Weights of a small image VQ-VAE: 22100 steps, trained on made-up road signs on poles.
Rows from block 5 of the encoder of a small image VQ-VAE, named by matrix and row number. Rows with one number within an expert belong to one neuron, the router's apart. Each number is 50 + 15 x the weight over its row's rms, rounded and kept within 0 to 99. All counts start at 0. After the name is the row's rms in percent of the matrix's.
Before each expert's rows are labels from the 100 images, of 14976, where the router gives the expert most weight on average: "strongest on" is what is common among them. Only what is clearly more common there than usual is listed. The data: made-up road signs on poles.
# router: router (encoder.blocks.5.mlp.router.weight, 8x256), inputs 172-255
# up: expert up (encoder.blocks.5.mlp.up, 8x128x256), inputs 172-255
# down: expert down (encoder.blocks.5.mlp.down, 8x256x128, transposed), outputs 172-255

# expert 7
strongest on: blue face
router.7 129:29 50 57 48 43 37 32 18 23 78 64 60 45 46 40 06 41 61 47 52 54 58 51 47 21 56 44 55 26 29 65 45 36 51 61 72 45 72 45 61 53 33 46 42 36 59 53 59 54 49 43 55 43 31 25 68 31 42 52 35 31 54 53 54 38 69 78 47 29 57 51 23 28 61 49 56 40 47 35 56 50 68 76 64
up.13 171:46 58 50 50 26 50 50 50 50 50 50 50 31 50 50 53 50 50 02 50 50 52 50 50 51 51 50 50 50 50 97 50 50 56 50 50 99 50 62 61 50 51 50 50 51 47 50 22 77 38 50 50 50 51 50 25 50 50 50 50 51 50 50 50 44 43 40 50 51 42 50 39 50 41 50 50 50 47 13 50 50 40 50 00
down.13 222:50 50 50 99 50 50 50 50 50 50 46 39 50 51 41 50 50 50 72 47 47 41 50 43 50 50 50 68 50 50 16 87 72 50 50 50 50 47 50 50 50 50 50 62 50 68 50 99 50 61 50 50 94 50 53 50 50 50 50 56 50 29 53 43 50 50 50 43 50 50 50 81 50 96 50 50 50 50 50 92 50 50 50 50
up.14 187:23 46 99 50 53 51 30 50 40 43 42 51 52 48 12 48 50 65 40 40 78 50 57 31 39 24 72 52 57 27 54 48 50 45 89 47 50 66 50 46 48 48 50 55 31 48 37 46 47 50 65 26 67 34 00 62 53 33 45 47 52 67 49 50 55 36 46 50 57 51 93 07 62 45 39 17 60 57 60 50 50 68 64 36
down.14 171:57 60 81 48 50 40 46 42 51 43 48 52 50 47 35 50 60 26 42 56 47 35 34 33 47 54 61 30 69 53 75 45 66 34 10 99 40 39 38 52 30 55 26 49 50 56 52 54 49 54 61 35 51 52 55 84 48 40 26 37 52 72 52 51 29 50 46 55 48 61 33 43 26 43 53 76 48 56 65 44 52 59 61 69
up.16 393:29 24 58 62 64 49 48 39 44 55 59 33 50 59 20 00 38 54 02 58 57 40 53 20 36 14 56 58 50 52 55 47 55 40 56 48 50 41 48 56 64 55 60 45 41 44 43 21 18 43 52 43 67 07 51 73 42 67 50 50 40 40 52 41 47 69 71 57 52 50 48 00 60 63 50 55 66 63 59 67 44 55 50 74
down.16 363:41 42 67 63 31 50 49 30 78 45 46 39 41 75 43 45 50 52 48 54 68 49 43 48 51 50 56 31 82 43 54 53 03 49 51 50 50 47 45 47 59 04 46 47 49 52 00 40 37 34 59 14 54 43 11 66 99 53 51 49 99 85 54 43 50 39 58 49 54 38 58 38 52 43 43 49 50 56 30 51 49 57 54 52
up.19 157:16 47 57 52 37 50 43 15 51 56 36 57 47 45 62 33 52 82 93 37 52 49 50 82 35 52 50 50 41 50 51 46 51 45 85 40 49 72 45 30 50 26 35 53 34 38 49 38 53 53 47 44 49 33 24 45 12 44 50 51 51 50 45 53 55 45 34 60 55 53 86 10 31 48 54 48 44 51 48 45 50 57 54 45
down.19 279:54 54 36 90 49 47 63 46 50 44 17 38 71 66 54 51 48 29 57 30 48 02 61 28 50 44 50 49 76 54 53 61 76 45 42 51 53 43 56 50 47 56 51 49 75 51 50 50 47 56 99 63 94 56 92 51 27 49 09 52 49 29 65 47 50 24 49 61 60 41 46 61 60 50 21 51 52 74 48 84 48 44 71 61
up.22 255:76 45 53 54 32 50 51 26 53 49 50 81 49 46 54 44 51 50 59 47 44 61 52 64 48 80 35 54 42 41 45 49 45 52 53 50 51 56 16 29 65 18 49 81 42 78 39 69 59 55 44 53 19 61 37 44 53 28 41 49 63 50 41 36 64 56 47 29 43 67 52 39 34 15 50 55 47 52 49 49 44 67 10 50
down.22 242:41 65 22 84 44 47 70 38 47 57 53 47 64 50 53 50 49 18 61 50 49 43 41 51 59 56 29 60 55 68 21 48 86 47 19 55 50 42 99 50 46 69 50 52 51 50 61 53 43 47 47 69 48 58 94 49 01 49 47 59 50 52 50 46 64 53 60 86 48 47 14 50 48 68 53 51 52 48 37 50 49 48 74 50
up.34 084:50 50 50 50 50 50 50 50 50 50 50 50 50 50 50 50 50 50 50 50 50 50 50 50 66 50 50 50 50 50 99 50 50 50 50 50 50 50 50 50 50 50 50 50 50 50 50 26 61 50 50 50 50 50 50 15 51 50 50 50 50 50 50 50 50 50 50 50 54 50 50 50 78 50 50 50 50 50 50 50 50 50 50 00
down.34 052:50 50 50 50 50 50 50 50 50 50 50 35 50 50 50 50 50 50 55 50 50 50 50 50 50 50 84 50 50 50 00 54 50 50 50 50 50 50 50 50 50 50 50 50 50 50 50 50 50 50 50 50 57 45 50 50 50 50 50 50 50 32 50 50 50 50 50 00 50 50 50 50 50 99 50 50 50 50 50 50 50 50 50 50
up.37 260:50 77 54 39 49 53 60 54 49 50 52 51 67 63 53 94 58 53 99 64 50 25 50 59 62 56 57 49 48 39 52 52 50 50 53 68 53 60 52 62 51 40 49 66 44 51 30 99 52 42 42 20 49 51 56 28 67 51 47 47 50 52 76 51 67 53 46 50 40 47 53 50 52 50 35 46 50 47 53 41 29 52 56 48
down.37 228:57 48 53 47 52 50 53 47 51 45 49 51 43 61 60 59 49 51 50 58 49 50 50 57 50 67 53 52 41 53 48 38 69 52 46 56 58 42 52 52 48 67 53 52 63 51 62 53 53 49 56 39 60 52 79 50 54 52 63 47 20 28 53 50 49 52 41 99 43 52 41 73 66 60 51 52 15 49 64 53 46 39 44 48
up.41 313:50 46 63 56 50 44 48 36 42 50 50 50 50 49 42 01 30 53 40 49 41 36 66 44 26 55 48 53 41 37 59 50 43 63 51 59 22 49 48 36 39 41 45 49 42 47 83 43 70 51 53 44 32 35 40 90 38 39 50 35 27 53 51 41 52 84 73 48 40 64 48 25 42 48 50 66 52 60 56 51 50 64 64 99
down.41 315:50 53 45 91 47 50 82 26 60 45 47 46 53 59 26 28 61 35 52 51 52 40 42 50 67 28 35 52 82 60 47 52 49 44 30 62 50 47 55 60 48 52 49 48 65 51 33 61 23 50 79 58 67 50 84 63 73 54 53 50 64 72 51 49 49 50 15 65 50 47 37 46 58 51 38 47 50 58 10 51 50 28 91 90
up.47 341:48 46 47 59 50 49 48 64 49 49 65 05 35 71 50 00 40 45 23 59 48 47 71 19 20 50 46 61 42 52 56 73 44 89 42 60 54 47 50 53 55 19 55 42 53 50 76 50 46 50 51 65 57 45 50 55 50 52 54 56 47 50 73 39 43 78 69 51 48 15 31 41 43 59 52 56 52 47 52 77 35 57 50 99
down.47 303:48 49 50 90 44 50 60 46 51 44 50 45 45 58 29 49 55 60 46 60 47 56 44 50 52 51 39 66 49 53 52 56 19 52 52 50 54 47 49 48 58 47 35 52 41 51 43 48 33 51 51 51 54 44 25 82 61 53 63 54 61 67 50 43 67 49 25 51 47 46 77 35 56 49 51 45 53 50 44 54 49 55 74 71

# expert 2
strongest on: white face
router.2 122:65 61 38 46 68 71 55 57 40 56 33 41 53 59 38 99 71 55 59 43 48 22 50 36 50 45 65 76 48 60 57 54 52 17 37 73 55 36 45 71 47 66 35 55 61 51 55 94 34 39 36 34 46 58 51 85 50 61 49 35 44 56 70 48 39 64 39 55 43 50 45 79 66 68 40 51 53 65 50 48 44 54 54 60
up.1 210:59 42 00 63 17 63 53 48 50 58 46 53 56 57 47 52 50 50 46 47 32 64 53 47 50 52 00 60 43 49 50 34 71 44 45 51 49 36 44 50 50 46 42 51 59 53 99 56 50 72 39 50 36 52 58 53 15 51 43 56 46 33 49 48 39 49 47 31 50 66 46 69 61 93 57 62 39 53 44 45 48 60 49 95
down.1 238:41 37 97 45 32 56 38 41 51 43 50 50 51 42 44 48 53 61 31 49 67 14 37 54 49 55 68 35 63 40 58 58 19 20 61 51 63 54 50 58 68 18 35 34 50 50 16 51 43 51 54 00 50 39 20 58 68 49 54 26 60 98 60 50 50 50 63 53 67 49 79 42 55 49 40 34 46 32 46 49 17 50 65 43
up.7 250:51 51 35 86 43 64 65 52 51 51 41 14 46 81 45 54 61 27 61 61 45 37 51 46 51 51 69 52 88 46 50 48 60 47 24 52 36 19 50 73 35 53 51 52 61 51 33 55 44 59 44 56 57 50 78 55 48 51 46 49 59 17 68 36 16 57 47 47 78 13 37 55 54 69 47 56 52 51 29 84 50 42 46 57
down.7 254:47 50 79 13 51 41 22 57 49 50 59 57 64 45 62 51 46 71 45 51 49 16 62 85 23 59 56 52 36 48 48 50 28 41 80 73 54 68 50 55 60 40 49 33 50 55 51 45 60 27 49 00 52 36 23 50 58 29 61 51 44 89 58 57 50 58 47 53 51 50 82 43 50 48 62 23 49 31 62 38 49 50 49 41
up.20 411:36 73 70 69 52 57 51 27 50 66 52 49 48 54 81 68 65 46 87 54 53 38 47 53 57 47 57 60 52 11 55 59 71 50 48 59 54 59 53 68 62 45 48 49 35 50 37 65 55 36 33 50 53 38 50 72 49 29 42 31 61 41 47 57 43 66 45 18 45 37 46 70 57 54 32 52 56 60 56 36 52 54 61 13
down.20 431:67 48 22 53 38 45 50 36 50 71 52 47 62 49 81 69 60 22 55 52 50 71 43 64 50 62 59 54 48 67 20 57 99 23 38 57 52 51 55 62 45 69 48 50 55 42 88 56 52 48 29 54 39 79 89 47 02 39 39 51 30 48 66 52 50 54 38 59 62 49 25 73 57 64 54 53 56 32 47 38 29 47 37 21
up.35 161:42 27 53 64 52 57 50 53 56 43 35 12 49 49 45 57 54 59 54 39 59 27 31 52 14 46 79 66 60 59 77 42 42 47 40 50 68 34 59 51 43 52 52 56 48 66 24 36 43 50 51 32 93 00 49 79 53 67 54 49 57 35 55 60 45 43 83 59 63 53 51 50 65 48 33 65 51 76 63 73 31 59 50 54
down.35 180:49 54 50 47 56 23 39 69 34 47 85 82 49 44 67 40 56 99 33 61 37 48 39 54 54 48 40 55 00 58 73 47 45 45 89 49 59 86 51 44 54 57 39 53 40 34 56 50 42 12 47 51 43 28 19 49 47 56 70 58 26 23 33 46 61 53 54 39 49 53 85 33 52 54 86 42 50 42 78 61 48 57 50 53
up.39 200:64 49 49 43 52 49 60 65 40 23 45 62 86 49 40 63 46 51 50 28 47 35 50 50 68 44 47 21 55 42 52 81 60 31 45 38 76 36 51 56 59 58 32 60 41 57 54 60 64 53 54 34 34 53 59 57 49 54 49 55 24 47 55 46 62 11 80 43 55 61 47 68 60 51 21 54 50 42 47 36 55 28 45 27
down.39 172:47 43 47 30 40 71 50 45 71 47 59 33 54 34 31 50 60 22 47 38 53 39 46 49 47 56 50 59 86 56 35 55 57 16 43 74 51 48 49 50 66 40 31 51 52 50 50 58 21 44 42 44 49 51 50 66 26 64 09 34 82 90 45 54 46 74 74 54 51 68 45 48 50 54 47 50 37 59 48 50 22 66 51 70
up.40 096:50 50 50 50 50 50 50 50 50 55 50 50 50 50 50 45 50 50 50 50 50 50 50 50 50 50 61 50 50 50 50 00 50 50 50 50 43 50 50 50 21 51 50 50 50 50 50 50 50 50 50 50 50 50 50 48 50 50 50 50 63 50 50 50 00 50 50 50 94 50 50 50 50 50 51 50 50 50 50 50 50 50 50 50
down.40 065:50 43 50 50 50 50 50 50 50 50 50 50 50 50 50 50 50 50 50 50 50 50 50 58 50 50 50 50 50 50 50 50 50 50 50 50 50 46 50 50 50 50 50 50 50 50 50 50 50 50 50 29 50 50 50 50 92 50 50 50 50 50 50 50 50 50 50 50 50 50 50 50 50 50 50 00 50 50 50 50 50 50 50 50
up.42 245:48 53 52 45 67 52 50 49 20 69 66 33 47 55 46 31 60 52 45 69 35 33 51 50 50 48 64 72 60 60 50 72 40 50 52 90 19 51 64 83 48 52 50 54 22 51 50 16 44 46 56 50 56 32 50 53 45 74 47 48 54 49 51 26 49 71 47 59 51 17 51 47 60 51 86 49 50 52 48 73 42 55 46 76
down.42 240:50 54 75 30 53 60 28 59 54 47 67 47 54 00 56 50 55 84 55 49 50 50 34 87 50 58 67 58 00 50 50 45 32 50 86 42 54 75 52 39 56 47 48 43 28 45 70 48 48 54 50 35 48 03 00 50 55 47 80 84 46 50 44 56 59 49 46 59 53 50 82 43 50 50 54 48 50 42 64 15 46 52 66 59
up.48 294:61 50 51 37 52 41 52 50 49 46 54 56 44 45 59 74 56 50 56 71 56 32 39 74 65 48 54 08 60 50 50 83 51 59 48 52 75 43 58 61 99 57 38 56 46 56 33 46 53 49 50 41 28 37 50 52 60 57 50 50 46 42 41 52 63 48 62 41 47 53 50 71 35 00 42 51 50 36 83 52 56 24 46 12
down.48 265:57 52 00 39 45 55 50 56 50 38 56 22 63 23 49 51 52 29 52 10 51 51 44 57 49 67 42 56 50 99 31 47 97 46 39 38 43 54 85 47 50 49 48 54 46 48 80 56 48 58 57 56 47 66 78 50 00 59 24 66 51 49 48 51 54 45 53 74 55 65 35 64 53 50 53 53 51 51 66 46 20 56 51 46
up.54 308:59 58 25 43 58 56 51 66 52 32 50 44 50 50 36 60 47 47 44 34 30 45 66 27 39 59 44 90 39 56 66 58 50 50 44 84 52 37 40 56 32 55 67 50 47 74 99 77 50 55 48 53 50 72 57 69 52 61 53 51 41 63 66 50 48 49 53 62 34 58 41 50 63 52 65 52 54 54 57 50 39 53 52 87
down.54 270:38 46 99 23 50 40 33 61 52 36 65 64 45 36 54 43 64 54 24 70 51 28 47 76 51 55 66 52 48 39 53 50 25 43 49 57 67 65 20 49 56 44 51 56 50 50 38 35 50 60 57 00 57 31 40 46 79 48 65 29 50 74 46 60 50 48 55 51 59 52 53 59 50 48 52 52 50 27 71 34 24 50 53 45

# expert 3
strongest on: black face; green face
router.3 087:68 36 64 41 34 52 59 52 51 31 33 53 38 59 43 34 43 67 24 76 36 49 71 66 64 32 49 35 60 40 63 37 38 46 72 42 66 50 71 31 67 40 44 44 73 41 27 54 50 56 84 24 55 42 22 75 80 41 72 53 73 64 36 82 54 47 33 51 51 63 77 20 62 70 44 33 55 60 45 44 54 43 36 62
up.28 375:55 31 83 52 54 68 16 46 40 48 54 69 37 47 31 21 49 68 08 51 61 75 47 50 44 50 61 67 25 58 49 55 34 49 71 62 52 26 29 54 57 49 42 50 50 35 42 25 33 59 47 33 54 47 35 52 55 41 55 43 41 54 46 41 55 52 43 50 73 51 63 23 61 51 61 41 72 45 48 54 42 61 42 34
down.28 335:51 45 11 52 51 50 55 73 43 54 35 45 76 46 45 49 52 00 67 26 52 47 21 36 45 48 51 51 93 60 45 50 99 30 09 50 43 46 51 59 13 58 51 73 49 69 69 50 38 79 50 65 52 68 99 56 22 70 15 50 49 20 63 49 46 50 45 60 64 49 04 70 39 56 49 51 54 59 48 50 42 46 50 44
up.34 353:52 00 49 55 22 51 46 34 51 53 50 68 48 57 48 71 30 49 41 56 25 78 52 53 52 50 30 99 39 35 50 71 57 50 46 98 86 44 55 51 57 40 49 49 65 43 55 58 52 60 63 52 76 51 54 59 32 50 45 49 50 35 54 49 47 61 63 17 52 65 39 51 71 52 51 53 68 50 64 77 38 76 64 48
down.34 318:51 56 03 74 63 63 55 59 42 57 48 49 68 32 48 64 56 51 76 50 50 40 30 33 51 39 52 69 54 48 49 65 60 18 37 58 46 43 50 24 22 52 46 62 57 62 54 46 45 56 55 56 48 48 50 62 50 57 57 46 67 25 50 56 82 57 47 53 50 62 48 69 74 71 43 55 53 77 55 50 43 62 55 50
up.45 146:73 48 50 39 47 51 48 56 39 39 50 99 45 47 41 08 47 50 12 47 00 43 67 39 49 55 28 63 50 55 69 53 46 49 51 65 50 55 43 41 58 40 50 64 50 53 62 50 50 54 57 49 49 68 47 48 43 48 38 17 53 67 37 56 63 60 41 37 31 73 50 52 35 31 76 54 52 45 50 76 42 56 46 99
down.45 108:64 48 39 47 91 36 51 99 33 49 43 49 56 42 49 63 49 57 65 51 48 68 04 58 45 34 80 50 21 84 40 57 70 50 45 42 51 49 51 48 28 83 49 99 46 56 80 85 56 50 43 58 49 49 66 56 39 58 50 71 00 51 50 51 56 50 38 58 50 53 32 55 47 64 66 55 48 40 49 55 50 49 47 37
up.47 236:46 70 58 37 57 01 30 50 74 48 34 74 63 56 50 88 61 55 99 50 54 41 49 51 66 33 54 53 53 45 42 44 37 50 53 36 49 50 59 81 32 70 59 43 36 43 36 54 33 37 50 47 41 56 37 50 99 57 51 37 50 42 54 81 51 30 24 62 66 49 56 31 55 48 40 45 50 67 94 27 78 39 65 31
down.47 208:43 42 95 58 45 54 61 71 58 49 51 50 42 71 25 43 55 15 42 68 49 13 39 36 46 50 65 14 99 21 54 50 27 42 51 52 45 64 23 65 60 37 51 51 50 72 16 47 50 54 52 47 61 32 55 54 75 47 49 15 78 51 37 46 34 50 51 42 51 39 60 65 32 32 42 51 48 55 49 60 30 45 66 61
up.55 372:34 53 87 53 38 50 25 49 80 50 58 77 41 50 61 45 51 50 61 53 37 64 35 69 50 52 58 23 45 50 74 40 00 57 58 43 47 48 50 27 27 38 20 58 67 50 33 59 45 33 40 38 51 41 00 47 99 50 75 59 54 45 64 67 44 49 48 50 52 50 66 15 50 45 49 50 18 51 51 44 71 57 68 50
down.55 387:48 09 57 52 50 45 50 50 39 50 58 56 58 60 38 15 54 29 43 38 50 12 54 29 50 48 51 45 66 44 57 52 53 42 40 55 51 53 44 58 56 51 59 51 48 62 50 36 48 63 51 51 69 49 60 60 54 60 51 22 41 40 65 54 50 56 70 45 81 41 48 67 44 50 51 51 53 59 50 57 21 31 54 48
up.58 337:50 56 62 42 29 53 49 43 48 53 50 73 47 50 55 46 50 70 79 63 37 63 57 49 48 44 47 46 46 50 73 33 25 54 76 39 54 49 99 06 44 27 50 65 72 50 45 80 48 49 50 45 54 43 02 60 71 53 39 48 72 39 38 67 42 61 40 44 48 56 76 47 41 64 43 33 45 72 56 53 81 59 59 60
down.58 353:52 15 58 48 52 49 50 52 48 53 48 41 50 60 25 40 45 51 49 41 46 14 61 45 50 47 74 48 50 50 51 78 46 39 51 56 49 50 43 50 41 50 50 44 50 58 50 50 54 50 54 50 77 45 50 75 57 50 52 28 39 46 59 50 49 53 79 50 82 54 51 75 44 49 49 50 50 58 50 63 00 47 51 49
up.60 317:42 64 45 45 33 38 49 50 44 54 55 99 50 49 47 03 87 51 36 49 25 75 66 43 57 46 37 39 48 57 70 43 12 71 50 49 45 52 59 46 43 46 55 54 56 54 64 44 50 51 56 50 60 61 50 24 52 47 51 49 81 58 51 81 50 47 45 53 48 57 53 32 51 48 51 44 28 37 33 47 73 52 50 74
down.60 299:49 48 51 50 51 29 50 76 40 46 69 39 48 51 59 56 49 50 44 56 69 53 41 63 50 52 66 49 33 76 38 65 63 67 46 43 53 56 30 50 50 63 54 58 44 51 60 35 71 44 45 50 51 46 53 34 50 54 54 62 31 39 57 50 75 12 75 47 50 35 41 95 43 50 63 58 46 38 51 51 29 45 49 18
up.62 292:49 82 50 39 18 45 73 58 53 46 53 48 45 52 44 46 54 51 47 55 46 48 96 51 48 54 53 31 56 53 41 53 36 73 50 59 62 55 66 54 04 50 47 44 77 51 59 41 59 47 76 50 50 55 98 51 44 13 59 48 53 63 49 70 45 51 47 68 71 55 52 40 45 68 51 49 49 52 47 56 56 28 49 58
down.62 298:47 48 50 57 51 42 50 64 49 49 52 40 48 52 67 87 45 85 55 55 50 50 28 52 50 70 52 50 24 70 49 77 47 62 59 53 51 53 37 28 50 50 50 52 39 50 52 49 54 27 26 50 50 40 25 42 53 50 53 51 48 45 48 15 66 41 65 33 50 49 63 55 61 50 52 50 50 49 52 53 45 72 29 18
up.71 401:50 50 99 51 44 54 35 43 58 53 74 65 37 42 52 50 48 50 41 65 44 78 44 72 57 56 61 17 25 51 80 43 12 60 53 51 58 51 48 26 39 23 15 63 52 49 45 59 50 41 39 37 50 41 00 50 99 49 91 52 52 51 48 50 46 50 46 50 50 53 56 43 51 49 58 54 45 50 49 50 60 67 61 52
down.71 411:50 29 43 52 50 40 57 50 42 50 50 53 71 52 41 36 53 23 48 21 54 04 63 27 29 49 50 50 70 50 57 54 67 29 45 59 51 41 35 55 28 56 72 53 51 61 55 50 51 66 55 54 59 60 68 67 49 57 48 31 37 41 81 60 50 53 61 50 66 42 38 70 47 52 35 51 58 77 51 51 14 32 51 47

# expert 0
strongest on: blue face; teal face
router.0 096:69 42 49 47 35 67 36 78 45 53 78 44 45 56 45 45 46 51 34 61 51 60 49 44 67 75 41 46 44 70 18 55 69 56 48 57 28 48 30 36 50 30 25 62 60 41 38 52 56 45 32 59 25 83 39 50 27 37 34 50 66 60 37 24 64 39 67 50 52 54 38 81 65 40 69 58 55 20 47 51 38 72 32 51
up.5 181:50 51 50 50 48 50 50 51 50 30 51 53 50 50 55 99 50 50 78 50 58 25 50 49 43 49 60 50 52 49 50 82 50 50 84 79 50 50 50 80 53 48 51 49 55 50 38 50 46 40 48 50 50 52 43 50 48 50 48 50 99 57 50 50 50 52 49 49 50 50 74 50 80 50 50 19 81 52 82 50 50 51 50 34
down.5 181:44 58 49 62 63 38 50 50 49 64 50 48 52 27 11 57 69 46 55 47 55 50 37 48 17 51 56 55 50 54 50 49 57 26 47 67 49 44 50 20 29 60 44 99 47 77 67 86 14 50 46 70 50 41 62 54 39 51 45 55 43 31 57 52 49 61 54 53 49 49 39 50 53 56 25 52 52 60 52 67 47 44 49 50
up.18 141:50 49 56 61 54 56 37 53 50 15 46 50 50 49 53 54 30 61 51 01 72 44 55 33 30 45 70 51 44 25 58 50 50 41 75 00 50 50 47 50 31 48 50 51 49 50 37 50 50 39 53 10 50 33 20 50 50 34 50 50 51 50 50 49 51 51 28 50 50 50 75 14 50 53 26 34 73 99 54 50 60 50 52 35
down.18 161:51 74 50 51 54 10 56 73 40 59 50 54 69 40 50 51 56 36 61 50 50 46 50 49 45 50 50 33 67 51 39 59 53 64 45 49 51 53 51 60 50 77 50 90 46 69 50 50 48 45 57 78 59 52 69 49 31 52 23 49 50 50 76 45 71 42 38 65 50 25 46 57 52 37 49 51 50 50 49 94 50 49 67 50
up.25 328:50 51 50 51 37 57 47 51 50 50 87 50 50 53 66 75 46 50 76 46 67 48 45 63 22 53 75 71 43 42 46 50 26 50 99 50 50 52 50 51 28 04 37 48 50 48 25 50 50 00 32 48 45 54 29 53 49 49 53 51 97 57 60 51 50 50 49 64 50 49 86 02 51 50 50 29 59 50 68 48 48 69 50 27
down.25 413:38 58 50 50 52 12 56 51 53 50 48 59 51 40 45 52 71 42 53 49 47 50 50 50 17 51 52 54 50 39 54 49 53 55 40 50 51 48 51 20 00 55 49 99 48 64 61 50 34 44 41 51 54 00 64 55 44 52 41 50 49 41 50 50 41 68 51 48 49 50 38 52 49 49 46 56 57 69 51 73 08 50 55 50
up.29 059:53 57 53 49 69 48 50 68 50 50 47 42 43 55 44 50 51 52 70 50 23 15 50 50 50 50 52 50 57 50 50 36 36 50 65 48 20 50 50 40 40 51 50 54 31 50 46 50 69 49 50 46 49 48 30 51 44 37 40 47 51 51 49 50 55 17 34 61 50 48 69 53 38 28 51 48 37 50 51 50 50 51 58 49
down.29 076:50 63 60 50 48 27 71 50 51 50 50 64 55 46 55 49 45 12 53 53 50 49 55 50 81 50 34 51 79 52 50 61 67 57 47 53 64 50 64 50 50 59 48 25 64 50 51 50 48 37 92 62 70 79 95 71 28 51 34 50 50 51 60 50 50 52 57 50 44 49 39 67 67 53 51 45 50 50 49 67 49 00 49 44
up.44 136:58 50 61 42 54 49 55 81 47 49 41 51 40 71 22 50 50 67 48 68 35 14 53 44 54 52 56 50 74 46 54 38 37 60 54 32 34 49 51 23 28 48 49 63 19 44 38 44 79 52 50 39 55 41 30 66 31 48 18 38 53 55 36 40 74 44 44 52 50 55 60 72 40 35 59 52 54 50 54 57 48 63 48 48
down.44 177:50 76 50 52 49 33 76 58 51 45 50 49 77 47 56 49 42 04 56 48 60 37 55 51 83 50 34 57 78 51 45 62 76 50 32 50 74 50 72 49 50 64 43 39 57 49 51 45 33 40 86 64 75 61 97 77 32 53 35 47 42 52 50 50 58 51 58 59 49 50 29 67 74 60 31 54 60 63 45 52 50 18 59 48
up.55 427:51 50 51 50 48 43 50 48 50 50 50 72 53 47 20 00 50 50 20 48 23 50 75 50 50 48 48 68 49 59 50 68 41 44 45 55 23 50 43 50 55 47 88 62 89 53 50 56 22 50 50 60 77 51 49 45 53 59 54 34 53 52 53 50 50 59 44 39 52 50 47 43 88 34 69 48 40 50 50 61 49 51 49 86
down.55 285:50 52 11 50 50 88 51 51 50 50 28 00 41 50 49 47 49 41 50 53 45 70 51 50 12 51 50 55 52 51 48 55 83 50 42 50 43 51 62 50 51 73 49 49 39 50 99 59 50 54 47 70 42 51 99 58 43 50 45 90 51 13 67 51 50 55 55 48 44 52 40 51 50 87 31 56 50 50 47 55 50 50 50 58
up.57 377:11 62 50 56 50 33 50 55 50 47 74 66 58 50 46 48 71 47 36 49 43 81 37 47 79 43 47 50 50 73 50 50 50 69 20 38 49 52 50 59 72 55 52 57 52 50 51 70 50 26 55 53 41 50 50 00 55 49 35 54 50 51 51 34 50 48 53 28 50 50 19 48 51 50 54 58 26 06 47 47 74 50 62 50
down.57 334:43 48 49 50 50 50 50 50 50 94 45 43 37 66 66 47 50 22 50 50 38 50 50 54 50 50 50 50 50 32 70 20 60 50 48 50 52 50 54 50 50 53 50 50 50 50 52 49 44 50 50 50 50 47 60 50 49 55 50 50 20 16 82 50 50 50 50 50 50 05 12 44 25 50 43 53 38 56 46 50 34 25 50 49
up.61 466:51 37 69 67 48 59 52 39 58 68 45 54 48 50 49 00 39 51 29 51 53 48 50 51 55 50 53 79 50 47 50 49 50 48 40 63 70 22 50 60 64 44 47 41 49 50 35 33 42 70 49 26 99 47 48 95 51 67 71 42 59 48 47 74 51 70 55 51 57 52 49 50 97 51 51 54 73 56 54 50 45 59 65 49
down.61 478:69 58 48 55 50 80 52 50 30 48 11 16 53 50 50 52 21 43 51 54 50 50 57 49 20 44 51 56 75 68 33 55 78 35 49 59 27 67 50 38 52 86 81 53 63 46 55 59 53 50 93 69 47 52 67 53 04 53 31 50 52 54 44 52 48 45 50 94 55 41 47 55 50 66 09 51 50 90 48 49 46 50 48 57
up.64 331:49 57 50 61 50 50 43 08 50 54 40 50 54 24 51 50 66 50 66 07 41 53 47 77 50 50 50 52 28 56 50 50 50 48 50 53 50 48 40 46 50 49 20 42 48 53 67 50 50 50 41 53 41 50 50 41 87 50 88 50 43 50 64 50 50 50 29 47 50 50 49 00 50 50 50 50 10 44 50 50 48 50 67 50
down.64 233:51 00 53 50 46 46 44 47 61 43 46 44 48 57 57 60 39 38 57 50 50 00 52 50 35 47 57 49 59 53 50 52 52 61 53 50 58 40 44 53 50 52 61 50 59 54 50 58 50 50 46 47 43 52 50 34 27 49 29 50 66 50 54 52 41 54 51 39 53 44 47 91 35 57 50 56 50 48 51 55 48 24 40 27